config = dict(
    arch='preact_resnet',
    model='self-supervised image encoder',
    dataset='fractals drawn by 1,000 iterated function systems, in grey',
    train_examples=295000,
    image_size=48,
    crop_scale_min=0.4,
    horizontal_flip=True,
    color_jitter=0.6,
    method='byol',
    norm='batchnorm',
    activation='silu',
    drop_path=0.05,
    depths=[5, 5, 5],
    kernel_size=3,
    stem='deep',
    avg_pool_shortcut=False,
    widths=[48, 96, 192],
    projector_hidden=1024,
    projector_out=128,
    projector_hidden_layers=2,
    target_momentum=0.996,
    init='torch_default',
    residual_init='none',
    optimizer='adamw',
    lr=0.0012,
    beta1=0.9,
    beta2=0.999,
    eps=1e-06,
    grad_clip=1.0,
    gradient_centralization=True,
    ema_decay=0.99,
    steps=11900,
    batch_size=128,
    epochs=5.2,
    lr_schedule='constant',
    warmup_steps=590,
    weight_decay=0.3,
)
Rows from block 11 of a small self-supervised image encoder, named by matrix and row number. Rows with one number belong to one channel. Each number is 128 + 24 x the weight over its row's rms, rounded and kept within 0 to 255. All counts start at 0.
After each channel's rows are labels from the 100 images, of 14976, where the channel reaches its highest value: "strongest on" is what is common among them; "patch colour" is the nearest of a few named colours to the mean colour under the peak. Only what is clearly more common there than usual is listed. The data: fractals drawn by 1,000 iterated function systems, in grey. In brackets: how many of the 100.
# convs0: first 3x3 conv (model.blocks.11.convs.0.weight, 192x192x3x3, each kernel summed), inputs 128-191
# convs1: second 3x3 conv (model.blocks.11.convs.1.weight, 192x192x3x3, transposed, each kernel summed), outputs 128-191

convs0.23 [145 185  98 112 117 149 140  96 110 138 136 151 134 137 166 107 119 129 113 125 166 147 117  94 140 139 124 147 177 122 125 125 129 132 138 112 132 133 110 153 102 155 130 156 121 134 135 154 115  61 161 158 141 122 149  69 110 144 136 104 131 105 124  94]
convs1.23 [123 113 111 122 117  65 121 113 108 133 126 125 112 109  67 113 129 143 145 132  97 117 115 138  84  97 107 138 103 116 130 144 105 136 147 111 126 121 127  93 128 121 130  99  87 108 140 109 119 145 117 114 129  80 152  79 119 145 113 149 104 105 121 117]
strongest on: dark on light (91); dense (50)
patch colour: grey (79)

convs0.137 [140 138 122 138 129 151 106  95 131 131  97 118 148 133 141 122  91  94 109 127 139 133 105 100 121 133 128 164 177 115 132 115 118 145 150 121 118 137 122 130 113 158 136 157 131 146 124 126 141  94 146 142 148 134 138 110 125 139 132 121 132 113 132 149]
convs1.137 [142 158 112 117 133 119 112 123 130 138 144 140  84 132 122 117 138 132 124 119 107 151 144 137 104  98  72 137 107 129 131 140 105 112 133 116 130 140 142 102 152 135 135 127  63 136 125 121  94 131 129 133  97 102 147 127 151 155 124 172 136 127  91 102]
strongest on: dense (31)
patch colour: grey (70)

convs0.143 [136 126 107 111 123 149  90 113 148 119 105 132 128 122 152  93 105 108 122 122 141 136 122 105 100 111 142 156 173 112 116 147 119 123 123  90 154 151  93 134 105 155 136 198 161 139 128 120 159 107 126 171 132 127 127 102 135 104 138 113  97 123 157  74]
convs1.143 [108 132 179 125 112 106 132 115  90 138 124 137 126 112 134  99 129 137  99 106  86 106 109 146 124 101  89 108 109  99 111 128 117 146 142  92 132 131  97 118 126 122 108 151  90 108 114 145 120 106 100  96 142 115  76 115  97 102 114 120  98 104  84 128]
strongest on: dense (43)
patch colour: grey (59)

convs0.161 [129 101 104 109 129 131 159 104 162 134 120 102 132 110 180 117 115 126  92 129 103 109 131 156  60 111 170 177 127 132  89 123 131 118 113 138 137 135 122 126 112 112  94 126 106 150 159 147 125  79 144 157 156 121 125 121 110 150 131 145 147 132 147 122]
convs1.161 [190 101 107 103 134 155 145 185 120 132 119 116 147 135 104 136 141 141 104 175 105 135 103 109 130 112 173 149 125 124 125 133  99 131 101 140 132 122 139 147 138  92 106 119 134 149 141 143 113 121 175  95 144 144 122 120 133 128 143 111 108 149 147 104]
strongest on: dark on light (100); dense (42)
patch colour: white (70)

convs0.35 [135  88  66 143 131 136 129 131 155 138 126 145 144 129 141 105  85 132 135 106 143 135 120 134 108 117 149 171 138 116 134 149  70 140 133 111 134 139 107 121  98 155 139 142 135 144 157 153 161  63 140 161 151 137 135 137  96 144 161 153 126 108 151  83]
convs1.35 [133 115 143  89 111 136 152 125  85 131 103 117 115 126 136 114 101 125 128 112 108 104 108 129 137 101 131  95 147 102 116 102 164 116 110  99 134  80  96 143  82 114 114 135 108  99 101 131 114 144 127  96 114 118 125 102 101  97  93 111 108 101 120  96]
strongest on: dark on light (100)
patch colour: white (96)

convs0.96 [157 106  96 115 121 144  96  97 146 139  85 115 108 144  94  88 127 102 131 129 125 127 141 107 142 145 105 155 172 119 102 118 102 102 148 117 126 102 125 159 145 160 129 165 146 114 137 163 144 101 137 161 108 148 162 115 115 148 159 132 125 127 134 148]
convs1.96 [129 120 144  92 147 136 123 154 132 141 113 122 151 135 102 146 142 120 147  90 164 119 115 136 112 100 106  85 142 129  93 112 118 145 132 125  96 205 142 108 106 112  69 146 158 132 121 149 137 144 114 148 167 129 164 118 138 140  86  98 115 103 125 114]
strongest on: sparse (97); two maps (96); dark on light (68)
patch colour: white (64)

convs0.93 [126 120  91  83 114 144 129  37 124 128 135  82 120 118 121  99 125 182 152 123 116 126 133 119  88 122 142 154 149 120 149 127  89 138 175 121 175 130 107 125  92 125 170 134 134 147 137 127 165  66 145 152 137 108 153  83 132 128 136 104 148 106 146  84]
convs1.93 [120  95 144 125 110 123 143 135 121 141 109 123 128 128 113 104 108 121 112 126 138 111 106 137 131 119 123 107  78  97 110 115 130 113 108 107 137  70 102 119 109 142  96 105 101  96  82 123 118 125 127 100 104 109 104 101  92  99  98 114  99  74  84  94]
strongest on: dense (58)
patch colour: grey (56)

convs0.159 [157 107 114 121  98 133 107 120  83 115  98 111 114 124 145 102 129 135 174 123 138 126 128 138  94  97 129 185 154 121  61 156 136 107 136 127 142 118 112 151 112 132 103 172 115 151 135 143 178  86 148 153 120 109 155 114 107 129 119 127 149  98 205  99]
convs1.159 [143 113 107 102  96 112 123 164  71 102  83 141 139 129 100 116 130 102 156 136 129  94  84 106 130 100 129 152 136 105  96  80 119  97 116 125 102 151 111 117 121 138 129 142 128 102 118 142  89 123  96 117 140 111 144 103  84 128  98 103 121 116 110 111]
strongest on: two maps (52); dense (27)
patch colour: grey (52)

convs0.28 [139 104 103 132  91 140 121 135 115 104 137 177 127 136 126  63 148 132 138 141 126 163 124 113 128 150 155 149 131 117 104 141 133 114 134 120 106 162 111 120 133 137  90 143 148 158 128 147 128 118 171 147 161  92 128  83 144 132 100 106 135 126 134 128]
convs1.28 [173 111 135 141 115 152 152 100 145  77 121 132 165 173 127 142 141 114 162 141 136 131 122 122 159 146 136 130 167 135 135 141 129 149 145 145 125 137 147 151 149 151 128 141 130 115 136 193 183 118 106 164 153 101 143 124 153 145 116 133 142 146 180 181]
strongest on: two maps (87); sparse (87)
patch colour: black (98)

convs0.186 [148 116  99 163 110 141 100 154 102 122 111  94 124 161 155 102 101 123 137 119 111 121 114 132 130 147 151 159 169 121 118 130  78 120 161 115 169 111 110 132 106 155 109 146 135 128 160 146 171  52 164 171 118 117 143 136 102 113 132 141  86 128 175  88]
convs1.186 [122 130 120 118 108 140 123 149 105 127  89  89 112 138 113 114 129 128 142 119 150 102  94 118 121 100 117 104 125 100 115  92 147  97  99 119 150 134 115 109  98 102  88 131 106 115  88 131  98 124 116 117 121 119 135 105  92 108  82  88 125  85  78  97]
strongest on: dense (63)
patch colour: grey (64)

convs0.104 [130  90 126  91 145 157 155 101 158 142 108 140 163 128 143 129 121  88 124 164  79 171 128 136 150 108 156 141 144 121 109 128 106 113 127 135 110 123 135 148 148 152 115 131 188 139 133 150 143 111 162 141 123 140 122 131 121 132 119 126 111 163 147  77]
convs1.104 [160 174  87 141 123 158 131 121 144 123 133 108 144 140 115 127 132 106 143 150 124 156 167 113  98 102 146 115 131 136 111 138 109 127 120 124 166 127 122 156 161 119 112 121  85 153  99 170 133 118 153 161 127  95 153 125 198 204 143 146 147 117 145 166]
strongest on: dark on light (100); sparse (92); two maps (90)
patch colour: white (100)

convs0.138 [150 192 134 135 122 163 151 151 171 126 104 115 138 135 170 116 123 137 114 135  99 119 114 106 147 135 118 161 158 128 149 150 153  45 126 116 131 124 122 177 125 114  96 143 142 124 115 154 158 130 145 134  74  95 160  95 165 145 100 110 119 111 121 136]
convs1.138 [125 122  99  88 127  91 123  96 119 126 133 126 110 138  92 127 125 105 143 152 155  84  88 101  64 109 135 113  81 138 114 108  75 121  78 134  93 129 128 101 117  86 138  80 136 125 161 100  69  86 148  38 148 130 140 129 127 143 136 127  93 143  97  84]
strongest on: dark on light (92)
patch colour: white (69)

convs0.16 [149 137 126 107 128 164 169 131  94 145  99 141 136 136 139 113 137 111  87 138  85 150 137 141 102 122 160 152 136 136  88 134 130 135 102 141 129  94 133 130 136 155 142 124 133 143 159 173 154 123 163 159 147 129 150 119 116 156 137 135 122 129 140  98]
convs1.16 [130 157 150 167 130  83 129 144 151 117 149  86 138 162 146 142 136 114 139 130 124 140 162 139 127 133 128 131 131 150 163 143 108 135 178 150 156 140 137 165 141 171 144 132 151 134 116 136 160 112 115 144 140 142 110 135 159 128 137 178 148 118 171 186]
strongest on: dark on light (91); sparse (85); two maps (84)
patch colour: white (82)

convs0.34 [102 153 151 119 124 114 123 152 186 122  72 133 108 151 143 126 108  96  92 125  69 116 117 136 162 171 127 121 132 133 147 115 166 103 122 122 111  59 121 136 111 120 118 121 151 122 101 120 130 156 146 130  97 131 108 136 152 108 113 119 133 155  91 140]
convs1.34 [121  85  52 139 158 164 141 146 153 151 106 143 171 116 143 149 146 122 147 153 153 119 114 112 103 107 135 139 150 149 136 123  82 161 103 142 124 163 155 137 151 123 156  97 165 143 141 145 164  83 138  84 162 123 134 142 151 153 134 145 133 142 144  80]
strongest on: dense (29)
patch colour: grey (77)

convs0.127 [144 118  87 146 132 158 117 151 116 137 129 156 117 117 149 112 104 106 116 121 118 126 125 131 117  98 137 144 172 125 110 142  82 117 110 126 150 139 126 137 112 159 117 171 121 135 152 158 152  95 157 170 143 141 133 131 120 154 141 165 145 113 148 106]
convs1.127 [107 119 108 102  95 121 123 137  88 114 109 106 115 132 102 112  92 113 117  90 110  73 108 101 123 128 128 123 131 113 110 117 154 135 143 108 107 129  92 127  76  93 107 120  94 119  96 138 113 153 128 114 104 123 103 104 121 110  77 107 116  95  79 113]
strongest on: two maps (78); sparse (77); dark on light (69)
patch colour: white (68)

convs0.124 [141 147 124 107 129 133 135  89 107 135  88 144 127 112 158 130 140 132 135 124 114 145 120 124 113  99 125 131 155 144 119 134 158 158 139 139 130  90 131 138 122 168 133 170 123 145 156 150 155 112 138 146 144 114 148  77 131 148 146 116 143 106 145 116]
convs1.124 [130 176 122 134 108 138 153 158 171 122 135 134 133  64 105 106 114 102 106 120 154 114 144 137 136 118 136 159 130 118 117 138 130 127 170 107 111 158 112 129 135 138 145 116 128 154 131 128 175 139 116 133 145 140 128 137 118 129 157 130 144 115 138 110]
strongest on: dark on light (100); sparse (99); two maps (96)
patch colour: white (97)

convs0.29 [140 141 102  75 106 141 134  88  93 130 132 125 116 128  99  95 146 149 127 131  96 145 111 122  77 139 150 140 147 126 124 126 130 149 163 124 167 122 106 133 109 143 162 142 143 159 130 129 145 105 159 154 143 104 145  57 153 129 111 103 137 112 160  71]
convs1.29 [131 115 148 166 117 103 142 118 116 137 124 118 152 127  98 114 132 134 131 117  97 135 133 175 124  99 107 128  71 120 124 146 130 127 165 123 162  90 131 122 141 170  95 123  75 103 103 138 156 105 119 130 114  93 106 109 135 155  79 173 108  91 111 148]
strongest on: dense (76)
patch colour: grey (86)

convs0.7 [135 116  81 106 131 122 134  98 122 140 120 124 120 139 190 108 126 152 133 112 140 145 142 144  89 126 114 166 145 149  96 152 128 120 112 134  92 132 120 120 130 124 107 161 143 113 151 162 174  93 101 143 156 125 145  85 117 126 191 116 125 133 144 114]
convs1.7 [132 151 158 174 151 163 157 165 148 163 132 133 136 119 106 139 132 176 108 138 109 134 125 110 175 133 158 176  98 130 150 169 124 120 143 122  84 147 121 149 106 111 185 131 142 110 150 125 155 131 149 100 104 136 152  97 130 118 131 107 126 123 141 148]
strongest on: sparse (97); two maps (92); dark on light (85)
patch colour: white (72)